A small audio frame classifier, trained from scratch.
Data: trained on short made-up English sentences, spoken by a formant synthesiser in many voices, 26041 training examples, 64.9 epochs.
Rows from block 9, named by matrix and row number. Rows with one number belong to one channel. Each number is 500 + 25 x the weight over its row's rms, rounded and kept within 0 to 999. All counts start at 0. Numbers have three digits each. After the name is the row's rms in percent of the matrix's.
# convs1: first pointwise conv (model.blocks.9.convs.1.weight, 144x144x1), inputs 72-143
# convs3: second pointwise conv (model.blocks.9.convs.3.weight, 144x144x1, transposed), outputs 72-143
convs1.46 107:502493438535474521494477521453542515455513541501498531538503495499501505442481471525478488469503529495484518497484513514536463509494490482523505470466445467474468504490490501512570498513530515462499498516473511456498
convs3.46 102:502554532530494504505509497507526461485525556511526473515498489515491471510500509501461516492456490484554494463492529555510464506499521529507525512512545506498508470485496506511483520498489457479451526512502549472520
convs1.47 091:484480483466476478474524504542522453509479440509473490492530473457519545467479477428498487500510502480524533501522453549489512530515480524505547518496514492473520554478499531527542537480536503480487526537474501498535
convs3.47 099:492531512483515525462552507501521490429490534512481529528437515521523475503501505476465469499433514514458461479515483566495515511459489481493506502524486474507573477514466535472468528488531503538505502530475495477504
convs1.48 095:528545460459466500506512482515500490522504493528526493495497466497470513518507495539532470506466538472486551493524480492504508467550517525489527458470487531480484501509521532499477497503494509500503486519519493508491
convs3.48 101:509472468475505513482509456533487495483536507454513499526513532506521482475470489465511450474516500491487507493514529510511564530495489501473492502497511509489524521527513451495528463510492472535500545540510488501492
convs1.49 109:493508501508501474496475483482504457533511494490481479474502494508485490535512470514525468484487470498535494485529498493456523541476483510517492541491484458481497500485542484450508458534489438550503481511508471510510
convs3.49 102:508467522511519476497471502493521509465496515529520521462509512494511497478522484484490512507498527500482503503515496481516506510485512511509520532489522493512534509504528496532456479515459492529477539513498536544505
convs1.50 098:472499466542515515476510536498503488516522527490521475541499482502544495533523452478509483473504540521509509471451548503483489512545495553492526476476501482496503503539500472481497460496520547514493501512522505499519
convs3.50 108:559491495477520494514537512508477503490497501479492500473508506478466508536499553490508494527507507468512491448479495490555517516517495519594518508500471510505450467530521493517535486480506480501539502492555535509450
convs1.51 099:495518546523481521503498526479538507549506496515565417469538484490557495502502502505534485534470534500517498510481518464533478427526519528520479509510510508489516475524558455519502539535510482501484488506506499498509
convs3.51 095:545512495503492432516454511514534514528524487484494510483487513510554481515519514491489493480495539461533548470507505512468483533467494510505500495511471520509484465468476491501485493490556482503517498523473494473490
convs1.52 096:542513469524460497523501514533548518517496489480491514515484484518511527511474454481518481497452563520530526536493527503474496485453501511512512541565558524542500489484454505511504515508510521483441463493532469491513
convs3.52 100:520512470522511536490541479493520515452495533500484503466492502535484476537471451508486510467444506496443501466480487459518483509534511519452469507470512427488485510539505494498548499472526472507468465530520504494512
convs1.53 109:510520501503477535497488505480498493467467522531502491518552456520498496515519506520523473484487512489492525494501504479525526541529499513418553526503486527530513516492497501484499525529493481511514522504505502521479
convs3.53 099:537509468503553527487492473495462500464473536514517484505486520518501456510513506486502513480520516501469522497508473500521480517511473484492502468482489520484503523503477508517544504518558477511503536500481524453502
convs1.54 094:590476491530484488517481488574529483479524495474495479518511502551452520508511555492523544460521490536495513493506482494535516470500488502512503510454501508527510514511473482517557491492519460492478492523530497501457
convs3.54 096:483550566454537502500464491512524539502501458492470515485503473493527504495488531476543490509552486518501471484524507526479488425513473500490500503537469507516474493507514545482488490527517468527464501510477480502501
convs1.55 097:496478520492502530504496496469512519521482500505486519500432507499473473473478507465513533498519506483473516477502488515534505517488524524473519520461471524494496490529477507511507519496533488495518508509489489468491
convs3.55 098:440487501495534477503497509507513494467526485525455475564476514526504524494481527522491494508483527461481524484489527472519496444532503543467506535462491494465493472505495486531522487477456481480462503503516502486499
convs1.56 096:532539520510493521493521479521500544496491523499458457487534505540526467529517479481499526557495482516509498453497452432535466486492507473511486519528483499534486467458535511475524471528544514484509508511476515459513
convs3.56 103:495512501483479498537492539512499476512469500527523476432464514470509508511501474488518498467484482503492454498487544510480475498471484491493442573527494468488495509484440459494501536493524505470497554489473512531510
convs1.57 099:511552470510511453482495497476499529489529520553498489467519457549547502438556525555500495482553483496531509481464510506493510486486491456496525513512483510476501490488501483483535516520491521499499558487493492498530
convs3.57 095:454505483508497491524499472487526445540497475573496526497519531443479454440508498506531496497527508496524480501472515519496481496474527537510496505532490528464474496491523505493480506467486516493472515494516549482529
convs1.58 098:498482503500509485508517505489461508521534546479515478502469514468513464446484527464466516429513501504523500467481498468504466473531487485466499495475504541457502513492502509522535492508460510490500486489469511476547
convs3.58 102:502537510504464511524535519444521499529516455522522493521488511500537481486499544486508522469490506542527470536520538464491506460505510497509546490533512513520511529516549478506513514505499523472493486499455499524481
convs1.59 103:492451488488487518515499543531513521548511464493505497480506472498515496490510503532476477488512485499512460508493454512522500530488510491509533487468511458492531497436498555517503486516480491512464534474510493476470
convs3.59 099:518511511483509512484492519490492522524545500509480428517527502483467500499504449534462494542487482520503521496509484464514496498514465527517476511454508527461483500512470514499529505495491476508489501466474508494487
convs1.60 115:493514522497472437494511511515528538419493488473492501513499509505483513484498470503519504468518489507540498505535498509489520488445517536490457451483513522485512503504531543459527501473458471446485495518500480516515
convs3.60 099:506504482494492523488505513520449547506522497473488509505493504532507481505497501460528541473474494479495518494535469492485464569466494520479459487480490465507501490487506491475496498491524478480516450452507553529473
convs1.61 106:486517531449499521511485485504490520459526521469486527521506534493516480473508519524498464486517528536527495504456437486475545514509502500506483468457496462480507529479523454496475503481452497528506489474498530490520
convs3.61 102:494520494480505526481528454512542507486503533532483490496498484520512497501474507497509492465526509463538519522524462510569516497495481481480480519465477503485480453529466494480496469528508522507498505498477563493445
convs1.62 090:490505527509494499466498516499498523507466530501495536540480494495479518493482462482514475481484491490477506514496473519496486489518515488545517516471479492563540487504491473482467491520443481496464509532533485529519
convs3.62 097:526491476512488533492499507492492523495517522488511485455451495542462523480496473506473498482527565456492488531529513483461503519455533494485497522475477470501501489473496487465462484481476513497461487519488478496488
convs1.63 098:490522508509498518458505481475462480518523523513474508519530452509498516542480463505537488498496505528464469487499482501518488498525534528527509526482482497449491477529456506514496503467509486525504511519511497470545
convs3.63 099:496473508498507514509517486477491570477497505452466505466491511461493499470507479497478486489502491468484504546536521475498517505518499502481476484505494481507510527444486446502473505526492487482460553500515505465480
convs1.64 112:489520547503496488497528498460450463491492432520511486511497540483534511506511535508474455497522546504503539510489486508507482460513487500502456478440509565540517479544482502533538540481516501506492464515444507522526
convs3.64 102:497535514483501516522518501488500511508481533475503521486484477496517532541484472477499492502503479506475518502508495472508502537491476523476471490526529487531513502471472494457462524503510546515543478511559492495449
convs1.65 098:561497503475504488484548535512496488472534494508498546514516483520519513518474515516516441502514465460461454447505506514521521501487490480512527475511474489535509512527500492501507517471561522513498502470530477522454
convs3.65 101:539525505473483509476497507481488454473479514471530507493442503494443508499540534499544506525484541527509501536463509547458510495476520448516472466498516483522465469500497508514512493507508533502521550492489529479467
convs1.66 091:488484467495436458488469512534483444516521547551463504509530522478506501485503504526488520524472477508470519468499505532504503551489478512519530464511525529514482549437497493459509516474507466494520475499486497435508
convs3.66 098:493501471486523496491504512485503471484511528488530481508511544518507504514479478528524498515527492483508505493505489553467489471501541513488491535483490489511499510503511491502517517522469508503525498525467470481496
convs1.67 118:507505466489533515506515495515453498500535515479491495511562552485518514495460523450479479528483493526480494549555468509504492511467515518501503526519498468541533534481431520507487510495497523503506527473504502492510
convs3.67 107:521495468482492497492471541486541512500503502445501515515503502497521520472519517517480497467486514469536499535541511515464460519480485495505515438482484474490515526555483503472518497520523485537510520510548509479525
convs1.68 090:496479510507481486489509503488453491537484474521480524507500451477503534520493480485523474488470489503493506529532518479522540520506487499529482495511549501505571512525523503484503495503493467464527504529512459469515
convs3.68 091:490475526526517489522505534470471494505498503517482533506529484495499476504540458478521512477499508510470514478508528510479500473509488538465507527494518516494499510448541453474506488500481480485494493484506463515475
convs1.69 106:487505494479503505506476488502497497456483543499508483509453520521470501498509509464479435514515524507522491482470485513505508494545497533511462497474466551462512494505491478470486499503495488510532532514485475470489
convs3.69 105:475508496493534482538489468511536480528471494464492489545477505526475514513509501502521515505502432483496531495475460505498506483513491496472474504499526459489486518469544495473509472510473512570505465507453482505484
convs1.70 102:514527463506497513508547529489478502520557447497467486501483531480487546518516512508516535488512500495535481505541498521511488528501499476521516527475478527509516524478527499535526502530502480530473493491460525513510
convs3.70 103:488488530484462523487492506464511496508490493518484484500515459510549494476475456496511497519542488484541477548510524487459480530503472545499477510484473454487516508485515526521463496500487547448478494463480534485492
convs1.71 102:504530510479532531514512484502559502490495518515515492522485504482478510501523498521486474523527428493498533451479497509524483502490502539488553487528491447476493499445463499472531507560493537515504559467506487455463
convs3.71 105:497491499449471499509454474479537517473549530477517497527484485510541504501502502517499469461519536519466503492509511495535526514533541508481522519518540484532528537479560508511479495492533524498504524502478532533489
convs1.72 096:521518532462477482498562537521496507471509477523477517486538452495545506497482487480481480544502511524502541484493504506555499504536483495525512507449520546499479481504485494487445475513485504505490552532480502532478
convs3.72 095:492539510522487485517507506506519481507505463486510518501533548510540529523536497501488517499455488562502463495529527517525504519469504508542485506521484487477490467514501519515454527514516447490499525508471514489524
convs1.73 093:526493500501529516419453510482477495500482520483453511532498504464518471542534497454534534488475500502497452518545529479469472513518472460516495474504547489537519491549507498461500486487521506510496508546516492509515
convs3.73 103:492490515485508483472495543491485474490523517505515493476545506514464504498521516537492501542503455500485512522491517537517562520506523506479463571475483481539533510477488521492493527500520519503489488478522466479491
convs1.74 095:435452498532484512516523477498507444478469494487485494527531493542527487495504518548536496472470485501526508551529476497486510492520489490479507527481483504504533529510500495534501518546527437530497477538514493483514
convs3.74 103:471523486503486468475497472503501520559520476503529511454536494513491497496490500468463512508545487523483466517509445495510481549495518498442540500537497455488524507524460448470499476479520521503547515457521535487486
convs1.75 098:496468532491525489516506528528514512536459473524488466519484485541515500472463500458457498511515544491480479482477537505517522495500484533510524531476523510509542529523525465500521436503522519524472534514532497492519
convs3.75 092:510510538484551528474527514480454483479490493523492520487513494533519496477455512475508528535493516472445492452508478516477501491449505530522537452529505489479472542504473517542460518524505510468484496464506521514500
convs1.76 107:531477491507501452536514505464472512468455517524457509519486475525526538498506472515521506491485475559483478499513498530502500501534486525538512502527506597497494452535510492490533498477509494478534500525553515496495
convs3.76 107:501491517505485519531516490517462484510489538537555480512479507467486545512481526447492511524525531529533513482489531445516481501529513480511527502528486532502548524484539474529492518457508511474506504494537500515473
convs1.77 100:455505453479469508436487472481468484511476490496494501491498488467515461478472496483508504508523477484487522547473511480515494476494533514526502532533490515510482541490522506513492475488517557472465471484497492516502
convs3.77 115:478483504498493512490469519485454483524465491507515514534511509471501491509513457485464529505497465505475487475455480509482496486488472513474499530474437453512493534482525481503519488538513507512478512471506520516496
convs1.78 099:506490546512543449471530488494538460477490477586516517477506479458544484467506497516481514502484496531516505495489479480456492498479501479497501535510528525510466464515495473510494504489519459517513500504503516561469
convs3.78 107:463537451500464494507528522547503514531542484550512487507514498500487501508501493497546512463542459508499481502500522517536507478522521531497501504553479480508460531501487541515499443524511523524523545480484469484467
convs1.79 105:497531511509539467460495520527494530506492500518518526500514492515510496505552489493482518472528510478512493516477515491512473501522505512541515525502523467515483499475520505486468502558490514517516480505455527462491
convs3.79 110:513500488496488564510546450506536523488538521484488552483493475516506525497467449513476496492484487480474458471436522483527482524481513518502437479487513487505469474518526523466523509468469509497492461507543499486537
convs1.80 091:528534526486478515523547515528504502495517497513455493509500542523524488473516519469491506490522515523528519490526462534469539521495499484444494491473488492487501490522530538545557487468473497502450466540496499478519
convs3.80 104:514523502522486482503525491500532475532474496464528520510483501489536458486518510525529576477478470515512467460487489497453510527477514473464519551520439497490567544505483517473516512494485536487550545516478472496476
convs1.81 113:539520476486500510513534491515491493551472464497515505477490527513470487505516496491478520471512504515492502507556497544496490539496512497505490497511468538496521503487450466488477529488489490537529516476509503492492
convs3.81 094:518475486508525498500465507476489536481487484481502532518486502493525518505553530508478462522504461562514491482503529508500529534471471493502514465497503520477511506493533567497492499480537494530481505539457483509505
convs1.82 106:468527529485479534506503513461504502493509539517518499532527491525554523529536482536476561483494491482513536520483524465488488552490512472529502474485479504504491539480539522461534484493528538525493505498493495534500
convs3.82 085:470496485497521508465503523475496473492463470514489494456495566500510476524550512511505475453523499509516463521463499523516485505459505489470537527529497504499523495479518507478466519470546519480498537516488490545504
convs1.83 098:542474501497508490503489511503533561496465487492538474495498506508474464507537499521555477496494524475452484464509481492453453541494499521524509476497486496511527495479488505582506499472481485529497530501461479521501
convs3.83 104:550530443532487499503515492531499500524506460523472544511503538486480464475537477515491487515525483531496518508498516514453492482466515485490567496448498502519509452509514514508485451476510496518513479464535533524491
convs1.84 097:510527486485510476497493524487498491524496505481479508525507469525523574468512552489525519488505504507487528446473452474477538485522533509495487469510513475472484495473479486504501469563509500483520519549528504458542
convs3.84 090:467482498475511538541486538519498524537479507511498506488521487511555530512519534475505532504450486532479503527504445505532529524521494484554483526470485488486512553464527501452517538489525466472529484522512512508485
convs1.85 109:510505529487510532520497476441498508482512515491515495513415505467493569472539541501505555505516512470459474492518494493514500508521459477519531467553500509512497473487529545535482489514503457499528500500489476493533
convs3.85 098:533528514493492509493522503470514490452481574523495485500502505536509519489501467507544485526494430475520509464458535523477523505463429517492500467518492507496511490475530490517533504470483501539481484493506456502527
convs1.86 100:499486471550525485489489455523482509547503453492503534486527497552515487510437495452489513477491508526502501480482463481512510508478495515499472507521457522516476486514477505469499527527479497520497462517472513538540
convs3.86 096:524494537515521505504493516516520592493476478499492484478521495498511499481508480533502526498484523501492433524538487527517539484525497447521489468519491551506534493504509511451552477495490541517519496515576524493485
convs1.87 106:496515508526498470483471486493455499474510502494497494494488510493526477500477519484520485473483532505464538531498522499520530571477524488538501492472449525481497489492463538500512467473534546490482502440520436482467
convs3.87 112:511512448508526507499548468470529515463459515521519512484502531511495534531531484541526502503485503495465461522520485529541535523496527457499489493497512480488468502513544487526493487499572519496490513521494502473509